From a checkpoint of a small class-conditioned image diffusion model: norm groupnorm, widths [64, 64, 128, 256].
Rows from block 10 of a small class-conditioned image diffusion model, named by matrix and row number. Rows with one number belong to one channel. Each number is 128 + 32 x the weight over its row's rms, rounded and kept within 0 to 255. All counts start at 0. Numbers have three digits each.
Before each channel's rows are labels from the 100 images, of 14976 (inputs lightly noised), where the channel reaches its highest value: "responds to" is what is common among them. Only what is clearly more common there than usual is listed. The data: reaction-diffusion patterns (Gray-Scott).
# convs0: first 3x3 conv (model.decb.0.0.convs.0.weight, 128x256x3x3, standardized in use, each kernel summed), inputs 0-85
# convs1: second 3x3 conv (model.decb.0.0.convs.1.weight, 128x128x3x3, standardized in use, transposed, each kernel summed), outputs 0-63

responds to: grey; feed 0.078 kill 0.061
convs0.121:123123123111122111123122123123112123123122111123123123122124123123134123123123123122131123122132123115123122122122123123114122122123123122123123123130123123123123123123123123123123123130118123122123122122123132122128123123132123123123123122123122122122126122
convs1.121:094122137162065127120132148129193129096136121144154116122130130107120133136134141125132095137149094148124157228144065134114126146130130144192114152135145123255115222133140133122126115119120143

responds to: pastel
convs0.88:121121121131121132121121121121131122121121133121123123123124123123149123123123123123141123123141122130122122122122122122130122122122122122122122122139123122122123122123122122122123123137129122123123123123123141123144123123142123123127123123122122122122140122
convs1.88:139130112137184109156096106139087132134142121123110141111132125133111153114136101128123131123070122123096154143142150119076138131112141129093107110123104111018133130116117163151141255137125103

responds to: embossed; pastel; feed 0.078 kill 0.061; setting: feed 0.058 kill 0.065
convs0.110:127128127120127120127126126126120124127127119127126126126124126126161126126126126126154126126154125116125129128127126127119129130125125130126125125152125125124125124125124124125125125142119125126126126126126155126154126126155126126119126126126126126126150126
convs1.110:089115137110065141130108167105140121125134118115093162134133131118158158086153136116128122136123147133125135131112106119124123122146119144094123116118120181062127134057094115136112109144151143

responds to: embossed; pastel; feed 0.078 kill 0.061; palette: grey
convs0.93:130131130110130109130129131131111130130130109130132132132129131131140132131132131132136132132135133113133133132132133132114132132133133133133133133139132132133130133130133133133131131142121132131131132131131137131140131131137131131125131131133132132132144132
convs1.93:083120169142165132123121098117116091141093106120119173138123037119136146122077140153130143104184178179169199144146156160110090113110136144143082143139150154139090096082135159130178149122137146

responds to: pastel; grey
convs0.87:127128127121128121127128127127122127127127121127126126126126126126105126126126126126113126126113126121126126126126126126121126126126126126126126126114126126126126126126126126126126126125122126126126126126126113126113126126113126126123126126126126126126115126
convs1.87:153120131120123123119126135125052141177111121086112106106157110156120158120137135089098157123094086121093055106110218097090099113103136129227130125115103056132147129153113131148135098079088149

responds to: pastel
convs0.35:129130130113130113130130129129115128130129114129129129129127129129117129129129129129121129129121129119128130129129129129119130130128128131129128129122128128128128128128128128128128128122122128128128129128128121128118128128121128128124128128129129129129119129
convs1.35:153094102125126154140120099164087144137101122124128114113130004158088112150127153114140161108060109110136210203137128087236152121141136141113136155105115071128170115135150156127120131154140121

responds to: grey; feed 0.078 kill 0.061
convs0.104:135136135096133096133133136137100134134133099135138140139128138136128139139139138138142139139140140109142141140140140140107141141142141140140141141145138138142134143133143143141137136137111141137137140137136138138152136137139138137121138138141138140137157137
convs1.104:155145106167105100164167154120131112105138107170150108143167077129126144147085127141114088172150131093078000061147176142118159128160130115090078102141152166138114101119148156128118127127102135

responds to: pastel
convs0.14:124123124145124145124124125125145127124124146124126126126128126126130126126126126126126126126126125140125123124125125125139123123125125123125125125125126126125127125127125126125126126122136125126126126126126126126128127126126126126133126126125125125125126125
convs1.14:164135116116218125106141127121116109118105142134103124124155003123125151100136150144148185116168124117117194188114182144037138123151132148120099105135195015063104139175105139143143137129118150

responds to: embossed; pastel; grey
convs0.108:129132130067130066130128127127072123131129065128129129129126129129134129129129129129136129128135131084131134132131131131088134135132132136131131133142130130132127132127133131132129129130100132128128129128128135128132128128135128127114128128132130131130137130
convs1.108:124129135092080115148122140142091132128158113088112154144113100121145160139124146111136110150255113156133135124089166202116102098145110148179117128105168166154105162159138121123112126097160154

responds to: grey; feed 0.078 kill 0.061
convs0.40:141144142107142107142141141141109137142142107141138138138132138137180138138138138138149138138150139112139143141140139140113143144139139144139139139148138138139137139136139139139138138133118139137137138137137151138152137137151138137122137137139139139139148139
convs1.40:150115121078124120156124151152153108137175097139142157133121167114123143118136125118130152147175130100106137234130000130030137111117119136130145115121099168123106174115121109127146192150148156

responds to: grey; pastel; feed 0.078 kill 0.061
convs0.62:128130128101129101128128128128102125129128101128127127127122127127135127127127127127138127127137128105127130129129128128107130131127128131128128128143127127128126128125128128128127127142111128126126127127126139127141126126139127126115127127128128128128145128
convs1.62:139144073122128132124102104117105127143135135134121125137136170133118107132139109137113104114119144110173148087142135118113125103134125123152120123135116202125153082131120112119159107128130130

responds to: feed 0.078 kill 0.061; grey; feed 0.058 kill 0.065
convs0.27:118119117145119145118119117117143118118119146118118118118122118118133118118118118118126118118126117139117117117117117117137117117117117117117117117124118118117119117119117117117118119132132117119119118119119127119128119119127119119128119119117118117118125118
convs1.27:131140123115195158110105141126082116125142148118141130101116133136117139117117123136105126140126116185076143255130094163148140131121143149091120121132101044113126092121121141163122138133109102

responds to: feed 0.078 kill 0.061; feed 0.058 kill 0.065
convs0.117:134140134097137097135135132132099129137135095134131132131124131130148132131131131131135131131136132102132139136135133134106139140132132141133132132138131131132129132129132132132131131132111132131130131131130140131130130130139131130113131131132133133133132133
convs1.117:123122084089153117104156122126146119082134108165124090160144109110137136111149166152107067123070141132114129102075235168106156099118154090193121120154113160130134175141139146131118159110109153

responds to: grey
convs0.118:119118119129118128119119120120131121119119126119121120120127121122164120120121121121156121120157119126119119120119119119130119119119119119119119118153119119118122118122119119118120120137127118121121120121122158121153121121158121122129121121118119119119149119
convs1.118:122134147094133094126103135133104128136145118117141095128129156122121096158099120107136105164119091113093000126113121145255150153121110113105120130137091171102158185138157140086102126100160096

responds to: pastel
convs0.23:142150142078145078143143140139081136145143078142138140139125138137110140139138137138120139140121142086142147144144142143089148150142142150142142142127139140143134143133143143142138137100099142138137140138136120139116136137120138137107138138142141141140123140
convs1.23:135112098111077148124126188060088108164255121147089146141112136118143122145139117123133161163107160149144192191110083141156131115113128154130135137126115155134138110142091126095139124144118127

responds to: grey
convs0.97:119121119141120140120121119120138120120120143120119119119123119119168119119119119119164119119165119132118119119119119119128119119118119119119119119161119119118119119119118120119119119155128119119119118119119165119166119119166119119129119119118119119119158119
convs1.97:148116118143126111138111174093082138112154134132135112156144197125118133106144103125125072123003135119145029145162145112085114118164160152102116143144086083159131129125132137152145253133116127

responds to: dark
convs0.13:130151110119113146117179140106142117127112147112125111103159150116130087165120171149121151117134095147098080154133137133131117121148095166137114131131089108109097105126094086117141146122158156172113157080131126110143124117140095113125102147114114183149129127
convs1.13:156153136158157082113106124132091096135080144137114126117144064166124123117152090127135105135089160146148173208123103155083158134128109087097094160126125178107162135112111131117151177166130116

responds to: embossed; grey; feed 0.078 kill 0.061; setting: feed 0.018 kill 0.051
convs0.127:129128129104129103129128130130106130128129104129130130130126129129126130130130130130131130130131131110131129130129130130111129129131131129130130130134130130131129131129131131131130130142116130130129130129130131130130130130131130129121130130130130130130133130
convs1.127:129152126125129144138107151116155096138150106113128120127096067123122122142125099144136082144108151154127093255135097167209121131096107133174144146151101111156126253133127149127157123114126129

responds to: pastel; grey; feed 0.078 kill 0.061
convs0.90:138139139121138120138138138138122137139138120138138138138134138137130138138138138138132138138131139123139140139139139139126140140139139140139139140138138139140137140137140140140138138141128140138137138138137133138138137137133138137129138138139139139139146139
convs1.90:122129164146159147153127117135090141112113130124115106147137026149127134138131111141099124110136120107113135094116217095151126127121121110234109123107130191139128111100115153103122122146124096

responds to: embossed; pastel
convs0.106:140143141127141127140138139139126133141139123140140138139139139140143138139139140139143139138143137136137143140140138140145143143137137144138137138147139139137139137139137137138139139132141138138138137138139143138129138139143138139140138138136137138138136139
convs1.106:139126159089095142133140151069103129142165145150150172179107106125110119095113139129132171087224128067123247127164170114105118121140106148101135152091116195150153084124105145136122126155114130

responds to: feed 0.078 kill 0.061; grey; pastel
convs0.12:115113115129114128114114115116128118114114129115117117117120117117133116117117117117125116117125116125116114115115116116124114113116116113116116116122117117116118116118116117116117117126123116117117117117117125117127117117125117117123117117116116116116124116
convs1.12:146147141139171105088145127137107108142136110124150122113148041127139134137111128115144127094153139159134149170122152164095105153120137141127134090142142157119163171153143147177157141106157181

responds to: embossed; stretched; feed 0.039 kill 0.058
convs0.30:117116117134117134117117117117133118117117133117119118118121119119136118119119119119135119118135117128117117118118117118131117117117117117117117117133118118117119117119117117117118119138125117119119118119119135119135119119135118119123119119117118118118133118
convs1.30:128140132113153153136116099137007141126125122134145138130139105114116122132128135137130186147217134092132000036135109123135126136150121143084131108127124095095116073130133119110112119122106127

responds to: feed 0.078 kill 0.061; grey
convs0.0:136136136155137156136136135135153137136136154136135134134136134135181134134134135134175135134175135148134135135135135135147135135134135135135135135171136136135135134135134135135136136150143135135135135135135175135172135135175135135140135135134134135135165135
convs1.0:103144128137165144159135116114132116110105104121149101142128094122124120151108131135147107159082167177129051131107168114056134157121115137116105122132123010037102077161122138130125080115132123

responds to: pastel
convs0.20:125126125108126108125125125124109122126125109125124124124120124124143124124124124124135124124136124110124127126125124125111127128124124128124124124136124124124123124123124124124123123134114124124124124124123138124137123124138124123116124124125124124124135124
convs1.20:115111132141098147163139100144145130148089132128137111098115094130117119130145119115117170127129144117131203069135202134060095149126116129193134131130154185112133117097162113141106021119137109

responds to: embossed; dark; feed 0.078 kill 0.061
convs0.124:129126129129128129128129131131130132127129129129131130131132131131126131131131131131130131131130130136130126128129130129136126125130130125130130130130131131130132130132129130130131131139134130131131130131132130131128131131130131132136131131129130130130128130
convs1.124:140132114106162113104132133137156118133154114130132153077139053187129111139129111130150127121105119131160137255117162135214142124134130130082112145149123032156154190123125137131097154112133157

responds to: pastel; grey
convs0.1:129129130106129107129129130130108128129129106129131131131128130130113131130131130131117131131117131114131132131131131131115131132131131132131131131121130130131130131129131131131130130131120131130130130130130118130119130130118130130124130130131131131131127131
convs1.1:131120162141182135105099121093255148126138143115141128128112021151123158118111152129114044109116105122137255108149122116102106093122096127206135146126083186123129075153126128117117072156118100

responds to: embossed; grey; pastel
convs0.94:141144141106141105141140140140107138141140104140141142142133141141138142142141141142142141142141143109143145144143143143113146146143143146143143142145141141143139143138143143143141140136118142140140141141140141141142140140142141140125141141143143143142147142
convs1.94:098124152157148162112138109146077076166063114141145136135088000147143103124132150120149171138196202116152143030142162157089142137119141133135107160142181176172114082115134139113151095158135138

responds to: dark
convs0.98:122122122129122128122122122123129123122122130122124123124127124125168123124124124124158124124158122129122122122122122122128122122122122122122122122156123123122125122125122122122124124156129122124124123124125159124161124124159124124130124124122123123123157123
convs1.98:117140122136096147144123118129146126122121135131117139143124106127137139124114131136131217119112118085157219075162081101114135140105157150120133111114136140000116135116140123130122154121134130

responds to: grey
convs0.26:131132130139131139131132130130138130131131139131131131131131131131135131131131131131134131131134131136131131131131131131137131131131131131131131131134131131131131131131131131131131131135135131131131131131131134131134131131134131131132131131131131131131134131
convs1.26:115129164146157170109148139095072175102137148150147127152124035144124146098126154120112161115103111082044211217133131133088108119133159115108133085126096103099135153175121096138117130100126114

responds to: embossed; grey; earthy
convs0.29:124124124122124121124123124124121123124124120124123123123120123123134123123123123123129123123129123120123124124123123123122124124123123124123123123128123123123122123122123123123123123124120123122122123123122131123128123122130123122119123122123123123123126123
convs1.29:122131130112160129124117105149072142115082127126110139118147123149126136136128140133131157124224135112125043158121228156122119117144113113123128102125122060255130087125138132108127069129128107

responds to: embossed; dark
convs0.105:129130129102129101129128129129104125129128104128129129128125128128133129128128129129126129128126128112128131130129129129113131132128128132129128129127128128128127128127128129129128128134120129128128128128128127128132128128127128128121128128128129128129134129
convs1.105:145104110173115143135143104141110125117139117183151127111129063114116143121155131116129158132197084118146158138123255112074116118134104123060119101141123129184141141136128123160153155133108135

responds to: feed 0.078 kill 0.061; pastel; feed 0.058 kill 0.065
convs0.41:119120119123120123120120119119123120120120124119120119120121120120121120120120120120125120120126118125118120119119118119125120120118119120119118119124120119118120118120118118119120120117122119120120119120120125120121120120125120120121120120119119119120120120
convs1.41:133101129080089154141109099180163138123139127118151127109133046156108108145120131136150163129110140121130158171119185161115111102127116138180103130128110120111185220107155126123107117097159151

responds to: pastel; feed 0.018 kill 0.051; grey
convs0.114:123124123104123104123123122122104120124123100123122122122121122122156122122122122122138122122139122104121126124124122124109126127121121127123121121137121121121122121121121121121121121126110121121121121121122143121130121121143121121114121121122122123122129122
convs1.114:108153136111151094119142101137231119102113126110139088147154103126128166124122160153124166079120130134110222076116142102115147130115149131111120141134076129129102140104103110152112086116135126

responds to: pastel; feed 0.078 kill 0.061; grey
convs0.73:132134132097132096132131131131099127132132096131131131131126131131141131131131131131141131131140131104131135133133132133106135136131131136132131131145130130131129131128131131131130130148114131130130131130130142130141130130143130130119130130132131132131143131
convs1.73:164145107124176126116159084154117139163122087145135125119147092134126116142141100128152180087101117133182184202121056079120109178133155131100100159171100049166129086159136152123159112123117120

responds to: grey; feed 0.078 kill 0.061; feed 0.046 kill 0.063
convs0.100:137139137112138111138138136136112134138138111137136137136133136136141137136136136136132136137133137115137138137137137137115138139137137139137137137130136136137135137135137137137136136136124137136136137136136133136131136136132136135128136136137137137137128137
convs1.100:145125140133109130118147075132142137144095155114124125129126255135121119117126129118136082117241133153124095102133113104094125148120122137125130135098121211126128115127122116122141126128123121

responds to: embossed; feed 0.018 kill 0.051; grey
convs0.52:132134132113133112132132131131115128133132114132130130130126130131125130130130131131131130130130130122130134132132130132123134135130130135131130130135130130130129130129130130130130130138125130130130130130130130130131130130130130130123130130130130130130132131
convs1.52:133122135131092126084174073103218095119094131107102136113141158126125106102140152115103111120185144100185206137187209112167132161109172110137134148165155169120130138148150141170031151110084124

responds to: pastel
convs0.17:124125125114125114125124124124115123125125115124124123124123124124137123123124124124135124123135123117123125124124123124118125126122123126123123123135123123123123123123123123123123123136119123123123123123123137123134123123136123123120123123123124124124133124
convs1.17:124137174157096124167132114159137156142093116124158121081153155128110102118127140124118162111099140124150226120110220117110103155134135106174163120140120170154116145102148096140135018095126112

responds to: grey; feed 0.078 kill 0.061; pastel
convs0.64:115116115117115118115115116116118115116115120115115116115118115115147115115115115115137115115138114118113115115115114115115115115113113115114113114131115115114116114116113115114115115116116114116116115116116139116133116116138116116118116116114115115115126115
convs1.64:126090161072167124111139149136164107105157134151149107140128033102159155133136152110108129140133119139098201224148151135097125120141152115142120116102135074097106223122151115145099125117146147

responds to: embossed; grey; feed 0.078 kill 0.061; setting: feed 0.058 kill 0.065
convs0.123:129130130096129096129129129129100128129129096129130130130125130130106130130130130130116130130115130105130131131130130130108132132130130132130130130118130130130128131128130131130129129121113130130129130130129115130115129129115130129117130130130130130130119130
convs1.123:122109139150143143132124128131016121145096136130137135118100013126116128123145132127114116152202109123124030108115144137164114118121132139167125131127131180135116071124118141136121054132128132

responds to: pastel; grey; feed 0.078 kill 0.061
convs0.5:130133130113131114130130129129114125131130114130128128128121128127167128128128128128155128128156129110129133131131129130111133134129129135129129129155128128129125129125129129129127127141112129127127128127126158127159127127158127126115127127129129129129155129
convs1.5:144133130121177128117111134112090124105135118125120147112124124122156145111132113135131203168155112141131046056119190111110130127120084121100124103132119066050132044080141110135129097136131135

responds to: pastel
convs0.22:127124127116125116126126128127121131125126115127133132132136132133170132132132133132176132132177130124130130130130130130128129129130130129130130130172131131130132130133130130130132132149129130132133131133133178132170133133178132133132132132131131131131168132
convs1.22:148145112082094105134138125112101147136172126151140155129155152128163150146140148100142206134153147128149172166118091128221121134123113129023151107111101167144109117119132122106108065113130091

responds to: grey
convs0.116:126124125141125142125126126126140129125126142126128127127128128128132127128128128128134128128134127137127125126126127127137126125127126126127127127132128128127128127128127127128128128134132128128128128128128135128133128128135128128131128128126127128128132128
convs1.116:112120118136161139123129141133126112158134142102126144139129188133102121126136109112107159137077088143141122092124045112081104122101111122121137155132107116158147156137147115121124069116122135

responds to: pastel; grey
convs0.57:128131128095130095129129128128096124129129095128127128127123127127138128127127127127138127127137128098128132130129128129098132133127128134128128127142127126128125128125128128127126126144107127126126127126126140127144126126140126126113126126129128128128147128
convs1.57:132142096108090111117131126096177146134118122136142132152130080136125144131143147147122180120145133093154202102129158113167115149132125145104123122131107168099145020116126114122130072136123120

responds to: embossed; pastel; grey
convs0.44:124124124121125121124124123123121122124124119124123123123125123124106123123123123123112123123113122122121124123122122122123124124121121124122121121112122122121123121123121121121123123114123121123123122123123114122103123123113123123123123123123123123123104123
convs1.44:116111152125102150148098147113126107110127175131109102120155108131136092130074137134111145124120122150140237110140100131108137129110110122177110126145118204143123081129113141122127112130116126

responds to: grey
convs0.56:132134132105133105132132132132107130133132105132132132132127131131154132131132132131159132132159132109132135134133132133110135136132132136133132132162131131132130132130132133132131131149115132131131131131130159131160131131159131130119131131132132132132161132
convs1.56:117130106147097101118108101108115150143125127135133109124132177130129104144140126100117140147142158097148107078126136098107143138126118147111144121112105112135131068137125118136126141135151125

responds to: feed 0.078 kill 0.061
convs0.34:126125126138126138126126127127138128125125139126126126126126126126119125126126126126123126125123125135124124125125125125135125124124124124125124125123126126125126125126124124125126126131130125126126125126126124126121126126124126126129126126125125125125120126
convs1.34:115111122142045151147122142118156134148130144152113103146123127110128097138128128118115145146108132114122193118163148145255130156133113096129126135167099224119135135128146144101127143125096109

responds to: embossed; pastel; feed 0.018 kill 0.051; setting: feed 0.078 kill 0.061
convs0.37:134136134101135101134134133134103131135134101134134134134130134134148134134134134134152134134152134108134137136136135135108137138134134138134134134152133133134132134132134136133133133138116134133133134133133152133150133133152133133121133134135134134134150135
convs1.37:102152163132099131108136141159145118108118131108149126143132141105116119146123155126115116156140125126133046055112043146034130143109106110199128125153120104186130178162125118145124111112122139

responds to: pastel; grey
convs0.42:119119119132119132119119118118131119119119132119119118119122119119111118119119119119112119119113117129117118118118117118130118118117117119118117118111118118117119117119117117118119119117126118119119118119119113119109119119113119119124119119118118118118108119
convs1.42:138112121101037137135130145107116121114120164153110098144157119121147087122090141120109177116136119132139201090137192160125122132124087117119138105128141177116138097085144148146137093124131159

responds to: grey
convs0.95:139141139118140118139138139139119137139139116139138138138134138138130138138138138138134138138133139120139141140140139140123141141139139142139139139135138138139137139136139139139138138128126139138137138138137133138132137137133138137129138138139139139139135139
convs1.95:110140146165165132099144137141085135152088135127148097127122070105120124133120128136128165137195101090124042042132159086036143121136124115180135132106148143244105055125099127129123066119143160

responds to: embossed; feed 0.018 kill 0.051; feed 0.078 kill 0.061
convs0.81:127126128134127134128128129129137132126127136128131129129139131133140129130131132130149130129149129138129123125126128127133123121129130122128130129147130130129133129134129130129131131123141129130132130131133146130146132131146131132143131131129129130129139129
convs1.81:146143115113110103147147107103136093100134182153077142171136156122131150136104138133104084125111154156118170128127142097118121139203144158190097116139141145137191139105148145106139082165106148

responds to: grey; feed 0.078 kill 0.061
convs0.9:113111113114112113113112113113113114112113114113113113113117113113129113113113113113122113113123113115113112112112113113113112111113113112113113113120113113113114113114113113113113113126115113113113113113113123113123113113123113113118113113113113113113120113
convs1.9:116134122166105107120119143130190144137144131115145133114118170125135123137105110122128105136096118142116191232150088111127135125121138109166147139128137168255119238136118124120129164114143131

responds to: feed 0.078 kill 0.061; grey
convs0.36:128128128129128129128128128128129127128128130128128128128132128129172128128128128128145128128145127132127128128128127128132128128127127128127127126142127127126128126129126126126127128134131126128128127128128147128146128128146128128133128128127127127127139128
convs1.36:113130134091112127136097185113175103139218125153111178124096083119121086120142110136139080124206115075106121211120098128005127126131149128177147150113122152066127067134132117106148179129134134

responds to: dark
convs0.10:120097123157114141109158113123147186135109131114152126137146172156114108117115153132114137103128100141107126162132128126131149118172117157090133147114134136116110115153119109122129154117152102168136114143142120115115089147121110154146139141113117143161111163
convs1.10:141151136187147104115109117115096092124075173135107127104122066127120129117127117121133101133081134154124166207118120141095164127126098116113105136148137175103138128112107129136108167133139118

responds to: pastel; feed 0.078 kill 0.061; grey
convs0.79:135137135099136098135134135135101130136135098135135135135129135135143135135135135135145135135145135107135139137137135136108139140135135140136135135149134134135132135132135135135134133150116135134134135134133147134147134134147134133121134134136135135135149135
convs1.79:167107136155140106132156113117065145135117098153144110119135099132119087146120135122124169135172110111147107143135024074146124171126132149150135138131152182169122083148127133119134151110136118

responds to: embossed; pastel; grey
convs0.45:123121123149122149124123123123148128123124148124125124124132125126135124124125125125138124124138123146123120122122122122145120119123123119123123124136125125124127123127123122124125126135142124125126124125126140124138126125139124126139125125123123123124137124
convs1.45:147134155117115135136147156139102138122115115120131153135129192105136129143132136134126142143128095110118000105124071109050131133132120100124139123139129127186125081124133116115149086109130117

responds to: grey; feed 0.078 kill 0.061
convs0.119:136137136122136122136136136136122134136136122136134134134134134134177134134134134134154134134155134125134136135135134135126136136134134136134134134153134134134134134134134134134134134138127134134134134134134157134156134134157134134130134134134134134134151134
convs1.119:124142108118121119138111123136042127105136120127115198144117089126144123146124110129137099147229136166117215210135090154112132131126114129227136139132087080123121163134134143132133085126120111

responds to: grey; pastel; feed 0.078 kill 0.061
convs0.58:128129128115128115128128128128114126128128114128127127127126127127143127127127127127145127127145127115126129128128127128116129130126127130127127127149127127127126127126127127127127126145119127126126126126126147126146126126147126126122126126127127127127149127
convs1.58:131149121129130136093137100128171105110138130113132142121144146118121119099148155124101129118108151088142162080143138129169099100103136103130136132174096099124101051124138126115135102143129135

responds to: embossed
convs0.85:136132136151135151136135136135154141135136152136140138139147140142124138140140141140145139139144136151136135136136136136152135133136136134136136137144139139136142136143136136137140141134153136140141138140142140139139142141141139141151140140135137136137138138
convs1.85:114133150153102139139168135122112126106115101130156094119128186095129115130131140133125147154166168107106067047150143101131145129094133142142138132102171151116110173161117134093105073097151095

responds to: embossed; dark
convs0.126:122124122120123121123123122122120120123123122122121121121121121122149122121122121121141122122142121120120124123122121122120124124120121124121121120139121121120121120121120120121121121129120121121121121121121142121143121121142121121118121121121122121122139121
convs1.126:121138128135166117117124140128112128120137142147115121144123188103125135120118112125124123123000112128105122179157052131024128127116136117118128121140120093000124117137124131142147207120130125

responds to: grey; pastel
convs0.7:132131132108131108132131133133109132131131107132133133133131132133139132132133133133138133132138133113133133133133133133112133133133133133133133133140133132133132133132133133133132132140120133132132132132132139132140132132139132132125132132133133133133144133
convs1.7:147125169120154134123130148094195133093199112120116149124126049134140141110130157154150051097111152152128255135147089150102121116122115145123119093149086156123140075134141130123101098163133133

responds to: feed 0.078 kill 0.061; pastel; grey
convs0.112:121123121110122110121122121120112117121121113121121120120123120121146121120121120120151121121151119117119124123122120122113124125118119125120119119149120120118121118120118118119120120130117119120120120120120149120148120120149120120120120120120121121121146120
convs1.112:107146122120120147131143150133083111126147121132151107132133070159137122128140137145141111164192164096111117152145255144177136121132126149088114112152141186095099156129128113140116216151124132

responds to: embossed; feed 0.078 kill 0.061; grey
convs0.89:121120121122120122121120121121122122121120122121122121122123122122133121122122122122123122122123122123122121121121122121123121120122122121122122122125122122122122122122122122122122122132125122121121121121122125121128122121125121122125121121122121122121129121
convs1.89:133126148127215147129118109140156140164136142118117127135119100161144081150163130152145119119094143123118196182140175145160126135159146115130108096094133148130124121127158154182130190122123135

responds to: pastel
convs0.72:143144143106143106143142143142109141143143107142141141141134141140203141141141141141182141141183142111143145143143143143111145145143143146143143142179141141143139143139143143142141141142118142140140141140140184141185140140184141140123140140142142142142178142
convs1.72:112143137130031141205130111163097124120143133145145097136130218134147122150167097129122152130078098132124114195142034156254155129130126137065122107121125076118147120119144147139094114140159133

responds to: feed 0.078 kill 0.061; grey
convs0.103:115113115130115129115115115115128114114115129115116114115125116117155114115115116116148115115148112128111112113113112113127112112111111112112112111142114114111117111118110111112115116127127111115117113116117149115151117116149115117129115115112114113114141115
convs1.103:156111088127141112111159072198077153135023120142191075093124062113105138135139103142148111106121106189130004135098127101177117137156117116100147148121156081139119165122139111144147127123146116

responds to: pastel; grey
convs0.2:127128127109128109127127126126110124127127108127127127127125127127118127127127127127121127127121127115127130129128127128116130130127127130127127127125126126127126127126127128127126126129118127126126127126126122126122126126122126126121126126127127127127128127
convs1.2:089099089130205148097094113109232188091103155128138100127110045170120190124142183138135085146097153082148203106121170121163132094126112103144152072122108155113120070109071140122141105139129120

responds to: grey; pastel
convs0.54:122124123116124116123122121121116117123123118122121119120125120122132119120120121120130120119129118126118122121120119120123123123118118123119118118133119119118121118121118118118120120139123118120120119120121130119122121120130119120124120120119120119120120120
convs1.54:152135096154110127133111118139147159159099119108125116090125150089127074149137160100104133139061159072129080153156204105191107137149151128081130145126168086162164151137108131108151157128101108

responds to: embossed; pastel
convs0.16:123122123130122131122122123123130123122122131123123122123126123123136122123123123123137123122137122130121122122122122122131122122121122122122122122136122122122123121123121122122123123133128122123123122123123138123134123123138123123128123123122123122123132123
convs1.16:135108148123084114167140117137120172154109109114120110136112187131151092092173180104106142123110123116153170120116234102144118135140136085150144119145092143153129153104154118116129038134120101

responds to: grey; feed 0.018 kill 0.051; feed 0.078 kill 0.061
convs0.8:114112115124113123114113115115124117114114124114116116116119116117136116116116116116130116116130115124115113114114115115124113112115115113115115115128116116115118115118115115115117117133124115116117116116117130116133117117130116117120116116115115115115130116
convs1.8:130154129140141104107150105128101118130132148118139123121091139137113152138108116125129082129165154119117024175126155138118118135127132144131128169098109205134109170117111143178101186121150168